config.yaml
encoder_arch: "vit"
model: "image captioner"
dataset: "drawn small creatures on textured ground"
train_examples: 203450
image_size: 40
crop_scale_min: 0.8
horizontal_flip: true
color_jitter: 0.1
tokenizer: "word"
vocab_size: 35
encoder_norm: "layernorm"
encoder_norm_position: "pre"
encoder_activation: "gelu"
encoder_mlp_ratio: 2
encoder_head_dim: 64
encoder_fused_qkv: false
encoder_bias: "none"
encoder_qk_norm: false
encoder_parallel_block: false
encoder_inner_norm: false
encoder_moe: "top_k"
encoder_num_experts: 8
encoder_moe_every: 2
encoder_expert_mlp_ratio: 0.5
encoder_experts_per_token: 2
encoder_shared_expert: true
encoder_patch_size: [4, 4]
encoder_conv_stem: true
encoder_layers: 8
encoder_width: 320
encoder_positions: "rope"
fusion: "cross_attention"
label_smoothing: 0.1
decoder_width: 192
decoder_layers: 6
decoder_norm: "layernorm"
decoder_norm_position: "pre"
decoder_activation: "reglu"
decoder_mlp_ratio: 3
decoder_head_dim: 32
decoder_fused_qkv: false
decoder_bias: "none"
decoder_qk_norm: false
decoder_parallel_block: false
decoder_inner_norm: false
decoder_drop_path: 0.15
decoder_positions: "sincos"
decoder_cross_attention_every: 1
decoder_tie_embeddings: false
residual_init: "none"
optimizer: "soap"
beta2: 0.95
lr: 0.0014
beta1: 0.9
shampoo_beta: 0.95
eps: 1e-08
precondition_frequency: 50
max_precond_dim: 1024
one_sided: false
adamw_lr_other_params: 0.0019
grad_clip: 5.0
steps: 7700
batch_size: 256
epochs: 9.7
lr_schedule: "linear"
final_lr_fraction: 0.05
warmup_steps: 770
weight_decay: 0.1
adamw_weight_decay_other_params: 0.01
Rows from block 2 of the text decoder of a small image captioner, named by matrix and row number. Rows with one number belong to one neuron. Each number is 128 + 24 x the weight over its row's rms, rounded and kept within 0 to 255. All counts start at 0.
After each neuron's rows are labels from the 100 texts, of 14848, where the neuron reaches its largest size: "tokens" is the input token at the peak. Only what is clearly more common there than usual is listed. The data: drawn small creatures on textured ground.
# gate: MLP gate (decoder.blocks.2.mlp.gate.weight, 576x192), inputs 64-127
# fc1: MLP up (decoder.blocks.2.mlp.fc1.weight, 576x192), inputs 64-127
# fc2: MLP down (decoder.blocks.2.mlp.fc2.weight, 192x576, transposed), outputs 64-127

gate.411 [117 110 145 110 177 156 131 154 154 123 171 150 126 140 119 165 130 152 152 107 121 122 131 126 112 115 155 148 114 139 161  91 100 162 135  99 193  97 145 140 126 132 165 105  98  78 145 131 124 139 134 124 123 101 128 105 126 134 176  92 123  93  96 154]
fc1.411 [121  97  80  82 136 145 107 104 125 104 143 120 151 124 118 166  85 104 113 117 128 144 134 148 104 113 103 134  85 109 138 145 160 101 124 122  78 127 132 148 144 161 183 130  89 101 114 120 152 132 145 137 102 177 147 148 121 167 144 154 151 112 139 125]
fc2.411 [136 116 168 109 167 104 130 139 126  91 103 163 123 117 124 122 136 130 118  96 165 176 135 113 125 129 156 138 152  93 160 119 131 118 145 125  83 115 139 144 113 140 116  85  63 145 109 145 146  96 145 140 103 107 120 111 102 104 166 138 148  59 140 146]
tokens: "white"; "yellow"; "teal"; "pink"

gate.428 [131 168 154 145 132 148 151 140 122  90 101 106 126 129  89 132 116  83 135  99  95 146 118 114 143 137 101 128 142 111 146 144 119 148 120 118 155 144 106 158 124 156  96 120  92 145 130  86 130  99 131 134 142  96 105 121  70 184  90 121  73 127 118 108]
fc1.428 [147 111 122 160 167 153 124 114 104 135 136  91 104 150  83 128  98  95 146  90 117 170 166 159 151 118  99 141 137 106 112 136 135 157 120  88 152 152 113 116 175 120 105 114 153 148 132 133  92  92 115 136 115 108 135 117  82 132 137 149 119 155 159 109]
fc2.428 [146  95 169  99 147 112 141 144 150 134 185 138  99 148 149 138 150 172 137 120 115 144 123 159 152  97 131 102  80 168 141  97 170 136 112 155 124 115 124 140 150 120  95 155 152 120 150  47 109 115 108 124 114  84 143 118  97 140 146 120 115 113 113 142]
tokens: "spotted"; "plain"; "marbled"; "dotted"

gate.352 [137 139 128 159 138 113 183  91 140 115 127 134  76 115 112 112 111 117 103 106 125 104 135 176 135 155 147 148 127 146 120 117 142 117 112 151 105 132 104 116  93  95 143 123 179  95 113 130 129  98 111 151  74  94 130  81 150  72 117  90 153 154 115 140]
fc1.352 [143 109 131  95 144 114 159 120 119 141  98 124 158 194 142 157 144 170 153 166  74 134 130 114 108 162 134 132 112 106 145 186 111 127 131 143 128 161  98 136 185 121 145 119 153 156 162 175 132 131 160 143 147 172 113 135 149 155  76 126 105 110 165  93]
fc2.352 [134 111 148  91 121 149  81 110 106 187 125 122 116 123 172 112 114 116  95 109 135 157 140  95 138 116 123 132 148 138 128 122 135 114 123 123 132 200 163 116 125 118 107  95  99 109  82 101 139 142 103 123 110 119 154 149  80 166 114 139 150 146 130 103]
tokens: "<end>"; "a"

gate.418 [143 117 130 139  97 102 133 118 131 127 108 111 167 118 150 100  74 121 116 133  90 144 115 143  93 105 176 133  67 115 148 145 127 111 147 102 139 107 100 119 103 145  97 140 100 162 118  83 146 134 103 131 154 117  89 127 146 150  66 127 132 144 134 120]
fc1.418 [156 109 155 142 116 152 131 110 154 124 121 134 115 135 152 107 135  93 102 131 104 118 139 140 159 157 134 118  91 117 132 132 142 124 132 126 117 121 130 162  89 116 159 139  79 149 135 114 179 130 147 159 121 162 118 139 152 111 147 120 142 123  96 113]
fc2.418 [110 124 115 162 111 116 164 128 145 133 144 100 149 133 141 193 155 158 133 127 137 130  85 143 135 101 140 148 110 128 114  99 130 159 147 116 145  83  92 112 146 116 120 136  80 177  99 153 152  80 142 114 125  94 124 135 139 111 144 116 127  92 157 145]
tokens: "grey"; "brown"; "teal"; "purple"

gate.543 [ 91 101 148 141 140 124 143 122 114 152 124 133 109 166 157 138 128 119 102  89 124  95 128 121 130 154 128  96 128 108 161 134 127 120 101  75 125 120 126 119 126 105 120 116 116 170 107 160 123 116 147 122 128  92 115 103 119 146 106 102 170 157 148 100]
fc1.543 [ 95 151 124 149 128 112 138 115 143 110  80 122 132 156 150 144 134 126 125 130 149 139 122 115 139 149 166 127 128 120 142 127 124 112 178 162  99 124 104 130 122 110 104  86 142 145 108 167 129  91  85 182 160 109 105 192 154 137 167  90 171 106 144 151]
fc2.543 [145  78 123 123 132 121  95 162 139 158 130 110 173 127  75 133 120 165 149 152 108 165 133 122 173 109 150 109 117  92 127 111 136 157 102 159 149 112 117  95 135 133 167 151 114 151 128 108 102 113 132 123 109 193 134 101 125 119 109 141 178 115 111 102]
tokens: "green"; "blue"; "purple"; "yellow"

gate.226 [ 92 148 120 113 153 123 116 174 117 127 116 121 122 132 109 108 121 142 131 110 136 146  90 144  92 120  78 121  95 111 187 123 173 132 132 136 142 144  74 130  88 136 169 147 126 128 124 117  59  91 140  84 112 157 145 124 141 109 131 127 133 116 119 118]
fc1.226 [137 121 153 134 103 117 153 133 139 132 157 130 118 103 130 109 132 114 148  87 136 144 123 166 116 104 156 152 159 109 135  92 150 138  77 140 156 137 164 114 126 166 139 179 154 156 107 127 182 159 101 103 118 122 168 146  99 135 113 159 145 115 123 122]
fc2.226 [153 145 145  98 140 162 106 115  94 120 137 154 182 127 135 107 109 119 125 160  82 111 140  98 148 176 133 145 185 141 111 148  93 143 142 154  92 167 124 140 150 130 149 132 125 185 141 130 114 136 161 148 145 132  99 121 151 147 180 147 121 168 134 143]
tokens: "grey"; "black"; "green"

gate.189 [161 119 132 106 126 134 145 132 118  88 143 135 131  78 129 102 113 103 154 113  95 122 119 132 140 123 148 100 153 139 165 118 158 133 126 115 106  99 108 137 144 138 107 129  90 137 109 107 117 137 128 123 144  78 148 150 135 145 130 174 162  66  92 154]
fc1.189 [141 104 116 150 132 118 174 122 144 159 147  99 118 139 136 139 142 122 119  88 105 106 137 166 121 132 134 148 135 164 129 105 116 152 114 150 136 153 152 108 121 103  92 163 198 127 112 113 117 125  90  76 133 139 163 111 128 124 135 115 101 170 169 109]
fc2.189 [123 139 158 132 136 138 150 153 118 103 143 145 158 145 107 160 141 116 130 136 100 118 177 149 144 166 141  79 153 133 142  75 120 120 106  75 161 110 148 125 145 117 130  92 167  99 134 147  96 121 100 128 141 171 124 153 104 146 138 106 103 142  96  85]
tokens: "grey"; "orange"; "pink"; "teal"

gate.542 [132 121 113 144 141 146 180 115 120 116 130 124 148 146 124 135  94 119 122 142 146 110 124 107 105 141 141 124  90 139 105 102 130 145 150 120 193 137 147 103 156 112  93 128 121  99  98 105 156 125 162  91 124 149 161 119 141  85 162  81  64 127 146 137]
fc1.542 [134 139 148  46 101 141 116 138 132 125 166 125 157 129  79 106 105 143  71 117 121 169 126 113 120 141 150 167 108 122 177 146 167  99 177 110 124 124 138 135 130 113 137 137 100 144 105  84 169 189 109 145 110 127 171 112 144 147 133 155 141  91 184 151]
fc2.542 [109 144 157 114 157 133 161 101 141 109  98 149 134  85 142 147 146 137 171 139 113 160 135 141  80 101  76 156 132 101 136 125 122 123 141 143 154 117 146 144 130 167 128  76  86 168 146 140 148  72 116 117  83 131 127 105 132 133 144 102 137  88 155 169]
tokens: "white"; "yellow"; "black"; "orange"

gate.432 [103 125 196 167 161 139 136 133  93 106 131  98 148 134 173 158 157 102 161 127 125 110 109 147 133 153 140  83 133 101  84 149 135 166  99 122 133 135  65 103 127 107 111  95 111  87 151 124 109 191  94 135 129 104  75 116 148 111  96 113  82 152 112  75]
fc1.432 [ 90 157 160 129 172 123 173 114 142 159 128 152 144 176 153  96 128 135 139 126 106 133 124 114 124 138 137 115 143  86  74 129  95 118 151  83 161 148  95  63  93 141 118 100 119 110 116 127 127 117 111 135 133 138 107 111 132 122 149 132 188 106 130  98]
fc2.432 [113 146 115 156 150  79 142 127 157 145 134 141 134 139 115 160 125 158 142 146 123  76 153 128 169 147 109 163 138 135 144 109 111 108  96 133 127 106 133 114 126  69  93 171 156 113 117 108 143 180 129  94 117 133  88 153 145 154 127  99 111 170 143 114]
tokens: "teal"; "white"; "orange"; "brown"

gate.323 [151 123 111 183  98 112 166 116 129 115 145 128 129 134 125 131 119 125 144 146 148 134 141 127 129  98 128 153 104 128 124  90 132 138 162 138 124  99 150 113 131 109 145 155 155 100  95  87 157 159 126 124 124 125 121 110 103 140 120 130 115 162 141  95]
fc1.323 [163 120 135 148 153  82 151 151 130 167 111 120 127 104 185 112 153 129 133 134 119 104 171 158  98 110 127 154 137 142 129 162 167  90 134 128 125 101 126 143  95 112 151 148 109  99 112 167 104 110 113 194 126 106 139 120 102 141 138 132 103 137 170 145]
fc2.323 [141 177 119 112 164 126 135  60 115  89 137 135 103 119 113 127  91 106 110 102 120 150  90 143 105 153 124 127 124 114 129  92 108 151 135 135 141 146 118  97 140 160 131 101 123 163 136 121 162 163 119 118 128 145 102 148 128 128  97 108 159 169 105 133]
tokens: "teal"; "green"; "orange"; "yellow"

gate.419 [110 111 155 165  88 163 126 181 151 144 113  69 147 126 133 114 167 126 166 139 120 101 144 148 101 142 139  83  94 122 140 128 164 121 160 128 126 176 107 128 141 149 117  76  82 138 143 159 146  87 144 133 106 146 156 107 112 143 139 141 114 112 134 129]
fc1.419 [ 91 106 163 140  93 104  95 161 127 128 135  78 137 147 113 133 135 149 128 110  81 104 139 164 100 122 117  82  70 132 197 149 129  95 136 105 119 142  94 139 142 165 145 134 130 135 108 107 151 138 163 123 115 148 150 127 129 152 138 137 139 122  99 186]
fc2.419 [ 84 134 155 154 127 138 129 115 123 118 100 175 114 150 151 128 128 118 152 125 161 134 163 103 128 115 150 111 149 112 139 138 144 104 142 143 127 141 132 116 102 143 131 117 182 111 140 168 134 180  91 111 101 173 147  92 136 119 118 117 119 134 102 135]
tokens: "a"

gate.366 [153  99 139 156 141 116 139 135 104 143 128  78 122 153 137 167 120 151 159 134 114 120 145 112 118 128 160  87 117  95  75  89 111 152 119 111 166 124 122  83 140 110 138 134 112 131 128  95 128 131 142 123 143 107 137  81 113 132 138 125  97 130  78 106]
fc1.366 [124 153 101 148 144 146 162 121 106 111 148 146 109 123 166 150 145 131 137 135 117 108 108 134 157 120 111 129 144 143 136 167 125 116  73  86 104 104 126  93 160 110  95  84 144  91 104 134 118  70  97 131 148 109 132 124  94  97 127 118 147 137 174 113]
fc2.366 [122 123  99 175 137 121 143 144 112 164 156 143 127 153 126 125  92 155 136 106  87  66 147 115 152 153 120 163 121 136 114 127  89 173 107 132 141 135 110  97 126 116 120 145 107  88 133  97 140 166 112 139 139 125 120 178 138 113 129 141 111 121  77  96]
tokens: "yellow"; "brown"; "orange"; "pink"

gate.196 [168 131 131 130 162 141 145 117 123 134 131 146 117  98 114 142 147 131 130 160 154 113 102 163 114 107 134 103  99 134 135 133 132 148 159 114 120 135  83 159 147  82 181  69 102 116 111 123 183 166 118 126 105 130 118 135 168 139  99 117 127 117  95 158]
fc1.196 [123 132 120 106 124 131 144 134 142 137 136 122 134 141 166  98 135  98  88 147 125 165  78 125 131 158 112 160 160 164 114 169 132 164 158 109 129 184 117 130  81  92 160 106 160 117 121 148 123 119 134 133 118 116 174 156 146 120 116 158 122 147 145 142]
fc2.196 [108 161 120 122 125 134 144 148 117 120 105 109 122 132  78 149 156 139 147 141  99  81 123 150 105 153 142 153 119 135 165 101  94 127 120 170 157 111  88  98 142  97  99 159 100 115 182 111 115 104 103 120 127  89  85  79 111 113 142 108 123 140 117  95]
tokens: "green"; "brown"; "teal"; "purple"

gate.452 [ 94 146 128 115 120 150 159 131 130 172 128 160 105 144 123 141 119 112 149 145 143 147 154 159  95 107 123 114 137 135 106  94 146 108 136 145 156 100 151  95 120 133 132  93 161 100 152 137 129 138 131 144 131 119 120 141 157 162 113  91 135 151 146 119]
fc1.452 [120 126 141 121 141 144 120  98 152 161 123 144 152  86 143 130 140 138 103 149 123 114 142 143  91  78 134  68  98 130 130 126 115 163 118  87  91  85 133  86 134 170 139 134  97 131 133 107 132 169  89 101  74 120 106 123  65  75 126  99 136 120 132 156]
fc2.452 [150 122  96 111 134  93 137 126 138 185 123 122 160 103 145  94 121 108 115 120 115 146 163 139 165 174 149 163  88 159 132 143 108 123 107 138 105 145  94 135 123 111  99 154 119 131 133 171 131  98  86 179 146 152 111 159 153 141  87 131 147 114  79 162]
tokens: "teal"; "orange"; "pink"; "purple"

gate.523 [165 125 138 131 165 150 130 112 152 124 134  93 120  88 189 179 116 111 127  70 149 169 107 160 103  90 133 136  96 107 143 150 157 119 155 133 118  88 131 143 144  73 101 119  53 101 130 113 109 158 127 112 136 157 134  99 148 103 132  88  87 130 102 147]
fc1.523 [131 140 103  72 184 119 148 126 149 136 171 165 136 150 118 104 112 163 118 120 133 113 153 135 147 144 131 117 157 130 104 127 114 111 135 160 111 103 157  79 124  92 133 120 198 165 141 136 132  85 121 151 161 143 125 121 125  97 114 166 134 115 151 104]
fc2.523 [129 144  97 141  89 120 121 105 147 162 130 126 114  89 121  83 109 165  87 136 134 137  98 123 102 152 116 145 116 112 123 133 101 137 141 138 136 121 107 125 134 134 118 171 101 133 147 101 156 114 111 157  71 120 155 110 140 105 121 117 112 118 104 120]
tokens: "green"; "orange"; "yellow"; "pink"

gate.349 [115 126 120 150 165 169 147  91 110 124 110 108 155 139 154 139 135 144 124 138 154 135 157 151 127 145 127 156 120 105 105 114 100 114 142 119 100 165 120 188 113 138 127 135 133 133 134 109 167 114 147 132 119  94 123  97 139 129 159  50  87 144 141  97]
fc1.349 [162 174 113 155 121 122 112 105  96 151 113 163 122 115 133 154 140 104 121 118  82  95 138 125 129 133 108 127 133 158 106 125 115 169 107 162 141 103 119 119 180 127 107 162 131 153  94 152 132 112 174 187 126 110 110 104 156 116 140 133 145 122 128 119]
fc2.349 [129 151 129 148 128  95 129 143 150 120 160 124 160 121 140  92  96 120 157 118 149 145 104  94 130  99 130 135 129  64 140 134 116 137 141 134  98 144 164 118 130 142  90 116 142  99 142 110 113 116  88 121 185 138 104 130  99 152 139 100  78 149 117 144]
tokens: "white"; "pink"; "teal"; "yellow"

gate.482 [108 111 163 120 111 111 190 136 151 146 132 107 125 109  61 137 128 130 106 109  49 143 114 123  87 132 133 165 115 115 143 110 143 139 123 125 135 139  64 114 143 123 176 117  93 125  82 103 119 107 126 189 116 148 140 131 140 100 125 146 115 140 131  93]
fc1.482 [122 119  98  96 119 163  82 104  85 115 146 149 141 110 109 116 104 157 117 158 144 104 114 125 139 138 113 106 146 133 113 123  80 123  94  97  96  92 162  73 115  93 114 109 103 135 199 153 145 160  89 112  89 105 140 167 163 126  92 100 146 154 111 116]
fc2.482 [ 98 140 126 149  81 138 164 117 136 129 112 123  87  99 146 101 107 157 162 102  96 148 160 147 128 167 137 168 122 147 151 100 114 133 135  71 127 136  96 135  76 163 173  91 195 120 126 114  79 104 145 134 123 126 123 122 134 129 127 144 122 141 138 118]
tokens: "a"

gate.319 [163 165  93 120 212 116 101  98 132 136 152 139 125 147 146  95 101 115  86 137 115 136 131 120 184  84 138 142 172 136 134 137 170 135 110  98 155 121 134 132 179 100 156 116 152 119 117 110  80 132 139 103 128 116 152 138 111 116 159 133 105 135 137 108]
fc1.319 [115 115 159 100 158 132  86 122 102 108 113 111  96 133 109 111 124 141 124 114 117 143 138 121 125 147 103 102 135 147 146 134 161 173 103 116 152 136 117 147 121 100 123  87 167  99 127 113 152 129 133 151 102 135  93 107 140 111 148 130 125 122 121 134]
fc2.319 [111 146 148 171 108  89 168 129 130 127 154 134 146 154 118 158 134 114 153 157  95 137 156 116 137 149 163 169  75 144 135 154 165 122 112 142 111 139  99 140 166 110 134 114 125 144 106 146 144 173 138 145 132  98 140 126 118 126 110 110 114  84 137 121]
tokens: "a"

gate.544 [126 146 143 119 129 165 118 123 173 141 115 117 129 129 122 129 126 118 123 176 115 110 129 140 143  72 126 120 113 138  97 137  91 113 124 158  85 161 131 130 109 118  95 134 147 159 147  89 195 104 154  90 142 149 153  91 171 137 121 135 184 104 150 144]
fc1.544 [127 132 109 107 148 130 100 144  94 107 137 116 124 136 117 143 128 150 111 115 170 144 133 161 123 165 126 177 114 125 101 106 170  99 139 148 146 100 131 122  95 135 125 118 115 121 106 100 100 118 128 123 116 130 136 156 167 117 119 119  59 139 123 130]
fc2.544 [125 134 162 113 151 110 133 126 157 154 103 160 121 145  90 145 169 126  96 126 110 119 137 109 165  83 133  86 162 177 159 169 134 120 100 130 145 117 123 130 114 125 154 111 132 119 128 148 120 128 121 123 121 135  93 154  93 143 142 132 132 130 156  72]
tokens: "grey"; "teal"; "pink"; "green"

gate.318 [134 159 144  86 111 150 151 143 181 166 115 126 158 101 136 118  98 151 102 169 140 146 139 147 145 145 102 127  94 158 164 122 105 120 133 138 141 167 155 119 100 170 145 160 133 130 124 145 129 157 160 146 119 122 102 115 133  93 158 136 120 129 101 144]
fc1.318 [116 161 149 138 142 145 117 131 119  82 132 162 116 121 147  37 136 146 152 107 140  98 126 133  83 130 123 151 178 159 110 125 123 103 174 168 112 137 130 131 127 118 144  86 139 137 110 127 130 132  93  79 134 120 134 101 170 133 120 103 137 124 149  75]
fc2.318 [119 123 116 106 107 105 117  94  88 145 108 108  97 139  94 135 132 143 119 103 145 114 131 135  97 143 113 125 156  80 147 120 127 128 113 147 136  92 188 148 138 196 147 127 108 139 125 105 136 150 159 151 127 117 133 109 148 131 118 138 116  97 148 126]
tokens: "green"; "brown"; "orange"; "teal"

gate.441 [154 136 111  99  87  80 129 130 122 121 112 121 112 125 132 120  84 139 155 156 129 154 133 142 108 119 112 135 113 129 106 117 152 192 170 114 139 139 110 108 145 152 111 107 150 137  84 169 118 139 131 172 111 143 131  85  89 108  90 118 133 117 140 135]
fc1.441 [150 132 175 143 143 137 115 133 103 134 184 144 154 117 124 131 161 119 126 144  92 177 132  85 147 143 121 112 109 167 111 122  95  31 114 132 138 109  97 154 163 142 129 134  95 154 113  70 127 117 124 122  95 138 139 169 111 137 174 164 115 129 151  97]
fc2.441 [124 117  82 135 113  89 124 137 152 116 101 142 136 181 129 126 115 134 169 149 135 137 139 115 165 138 101 163 131 102 124 160 135 172 110 130 127 145 121 150 139 123 153  84 127 106 119 133 139 151 138 105 132  85 132 113 146 134 102 108 150 160 119 182]
tokens: "a"

gate.224 [182  93 160 121 133 136 117 153 142  91 144 128 138  92 127 136 114 102 136  97 119 116 124 114 132 137 112  91 104 113 155 116 118 151 105 105 101 138  65 105 116 142 133  99 104 146 172  95 125 154 129  70 126 137 113 164 145 136 114 149 101  90 115 146]
fc1.224 [118 158  70 115 103 111 130 161 124 137 127 105 121 153 131  67 155 124 104 106 109  88 139 154 146 107  86 124 131 107 149 144 110 109 128 130 127 138 144  78  93 150  96 150 169 128 132 164 127  72 153 181 114  95 156 142 135 120 145 138 156 126 170 149]
fc2.224 [148 140 115 119 124 136 124 117 110 137 106 139  90 152 129 134 136 124 126 143 122 112 163 117 127 126 125 161 102 110 138  96  89 132 102 147 123 103  97 149 132 104 153 184 105 149 120 139 130  74 121 142  82 133 132 119 136 121 114 167 122  96 115 130]
tokens: "green"; "teal"; "orange"; "pink"

gate.466 [127 119 158  93 125 111 130 130 104 154 104  97 131 175 116 162 135 144 116 144 105 146  95 123 133 117 147 167 107 140 134  99 164 122 167 112 120 111  99 106  88  87 156 112 113  94 134 136 129 105 109 167 122  95 119 133 136 143 133 116 161 121  70 120]
fc1.466 [120 117 164 112 115 124 164 134 152 147 161 148 115  87 187  91 112 131 138 137 141 149  88 170 170 151 129 121 160 127 138 134  99 154 102 168 116 152 134 165 123 156 104 102 131 148 133 135 122 150 127 107 147 140  98 126 150 133 139 100 170  93 115 153]
fc2.466 [152 144 140 111 132 135 105 144  88 102 117  98 126 130  97 150 113 169  93 126 104 142 122  76  62 119 115 138 135 143 103 113 113 100 119 143 179 128 136 124 139 111 140 122 144 110 166 150  77 163 126 134 140 170  94  99 164 101 173 175  90 115 127 150]
tokens: "green"; "yellow"; "orange"; "pink"

gate.171 [122 158 138  72  96 120 102 137 129 142 134  96 142 158 110 112 132 122 122 132 157 107  94 110 144 121 127 149 154 125 124 111 190 138  96 157 108 148  87 112 150 152 123 139 138 135  95 108  93 169 128 153 113 150 150  83 119 122 128 117 121 116 122 129]
fc1.171 [107 117 162 134 159 135 137 113 109 112 132 145 134 147 125 113 117  69 117 100 123 110 163 132 130 169 145 115  74 130 122 155 116 115 133 148 131 100 115 119  95 150  68 123 115 153 135 143 152 179 140 104 121 151 147 139 110 118  99 111 168 165 118 110]
fc2.171 [126 125  88 127 125 116 149  98  99 121 131 149 156 135 156 101 102 147 123 117  97 119 145 128 163 152  96 125 158 127 155 156 173  80 123 113 121 139  89  95 165 162 146 125  93 122 116 126 117 104 107 124 161 121 106 149 166 145 141 124 134 131 131 165]
tokens: "a"

gate.322 [138  94  88 168 117 149 134  94 109 129 173 157 144 156 124 130 113 159 136  96 154 125  93 126 155 110 135 122 123 176  68 178 158 110 143 153 133 132 116 147 177 153 120 163 142 142 121 131 143 160 166 144 162  66 161 130 119 122 130  89 153 141  73 140]
fc1.322 [157  83 115  99 119  99 146 111 134 105  99 138 140 135 124 150 144 118 135 164 155  67  77 107  87  91 119 148 139 134 136 135 133  96  94 134  90 136 108  76 190 161  63 129 126 167 110 141 130 131 122 135 126 136 121 144 153  97 166 133 150 115 157 105]
fc2.322 [138 148 159 110 108 132 163 162 145 112  99 112 151 156 152 132 166 108 124 164 113 144 125 143 184 107  78 131  63 139 126 132 123 149 128 109 128 136 119 131 125 129 144 143 118  83 103 135 114 115 104 164 166 151 139 124  96  78 110 108 136 125 118 115]
tokens: "spotted"; "dotted"; "plain"; "marbled"

gate.533 [129 137  96 159 155  92 146 138 141 140 129 114 118 143 104 154 128  92 148  95 121  95 121 117 126 108 101 158 139 112 123  68 134 154 152  91 159 115  67 155 148 133 119 101 107 186 159 149 125 140  75 190 136 153  92 174 138 110  99 144 116  96 135 149]
fc1.533 [143 136 140 155 103  85 113 103 130 136  84 128  92 142 136 147 118 131  75  95 135 151 106 120 194 125 159 134 130 111 142 130 139 110 123 141 126 100 119 129 136 129 140 139 144  99 131  45 148 117 132 134 121 136 135 119 139 154 126 121 138 175 135 120]
fc2.533 [123 115 109  68 146 129 130 121  90 139 125 120 177 112  96 114 117  82 119 179 118 138 115 170 120 144 113 161 154 142 141 160 120 137  81 101 121 131 143 127 119 128 128  73  84 177 138 133 139 145 104 111  97 162 139 167  95 116 142 138 147 115 158 148]
tokens: "a"

gate.288 [161 140 143 136 145 141 135 104 125 112 112  87 118 120 152 145 104 177  68  87 113 135  84 161 113 134 108 170 131 166 169 142 139 117 141 106  98 151 156 124 117 152 126  96 115  90 120  90 121 173 151 159 147 108 147  74 178 114 136 110 170  94 157 140]
fc1.288 [120  72 153 139 110 162 115  99 148 129 103 122 149 116 152 152 144 146 140 111 157 116 121 105 128 150 115 102  98 165 123  99 144  81 120 162 145 102 123 131 134 121 106 152 110 124 122 127 130 112 156 146 125 162 120 102 142 103 126  94 162 108 118 143]
fc2.288 [167 139 159 110 148 112 115 156  93 126 137 135 145  52 129  64  93 111 127 127 132 135 143 142 124 135 120 151 128  73 144  91 133 157 184 128  86 115 103 161 143 133 163  99 129 155 113 121 159 106 123 154 152 109  94 110 128 117 134 163 134 114  86 139]
tokens: "<end>"

gate.170 [131 133  94 133 144  86 114 139  98 139 155 106 148 137 104 136 133 143 155 115 137  99 154 134 111 117 106 130 106 132 123 110 133 134 140 131  81 103 177  99 136 167 126 177 150  55 159 163 106 125  89 131 102  84 127 101  95 125 149 118  82 124  86 157]
fc1.170 [148 114 123 155 111 103 140 166 134  93 100 135 144 142 127 151 159 105  76  98 106  76 131 122 100 131 166 127  81 158 100 157 140 165 118  99 100 109 168 150 108 133 127 149 110 151  84 156 131 130 125 144 157 125 115 108 103 143 137 145  94 126 151 153]
fc2.170 [151 154 100 116 147 145 123 128 171 101 146 131 146 130 148 125 142 143 158 126 134 122 153 131 121 157  84 139 132 114 127 117 146  94 111 139 138 132 108  86 148 126 158 117 159 132 119 167 119  85 137  77 130 147 166 157 122 129 134 148 179 160  76  92]
tokens: "spotted"; "a"; "plain"

gate.460 [ 95 118 139 163 138 120 148  89 163 102 116  81 109 162 134 114 132  89 102 137 142 127 125 152 100 102 121 179 140  80 128 137 135 144  65 116  92 103 134 121 141  71 116 132 144 157 131 131 142 135 153 139 118 135 169 138 165 131 125 142 159 125 125 103]
fc1.460 [132 128 105 121  88  97 144 131 129 127 102 112  84 134 101 159 116 116  89 122 171 144 120 129 123 118 150 147 132 121 118  88 174 141 103 202 136 143 130 119  90 151 145 145 137 146 161 114 165  99 131 145 155 154 127 134  84  55 153 156 128 115 100 136]
fc2.460 [114 119  85 161 137 117 119 111 138 148 100 134 147 142 143 136 135  81 126 129 154 181 199 164 126 131  98 151 133 123 146  96 151 122 143 152 107 137 105 100 109  75 126 105 131 146 138 134 128 169 131 152 131 120 153  95 156 166  91 108 128 156  75 142]
tokens: "yellow"; "green"; "orange"; "brown"

gate.514 [121  83 123 127 142 115 138 100 117  88  94 126 111 111  78 194 127 120 107 129 134 138 137 140 111 114 117 106 143 125 144 133 139 121 129 107 104 124  70 155  96 120 149 130 116 183 123 140 136 146 141 167 142 148 164 116 123 132 130 120 139  98 123 152]
fc1.514 [118 135 114  97 179  64 131 173 123 156 137 137 107 113 130 110 121 120 129 175 136 151 142  98  96 134 147 115 122 129 142 149 140 114  97 170 134 150 123 154 124 119 134 184 133 136 111 123  80 156 121 128 162  95 127  99 121 124  95 108 116 163 138 110]
fc2.514 [131  99 128 118 180 141 144 120 144 119  90 117 184 113 111 128 154 158 148 122 110 107  94 163 140 156 124 119 164 110 129 147 120 120 191 145 111 121 142 110 135 118  83 100 126 124 140 128 139 138 140 124 152 151 149  79 142 120 100 114 120 116 135 125]
tokens: "grey"; "green"; "yellow"; "purple"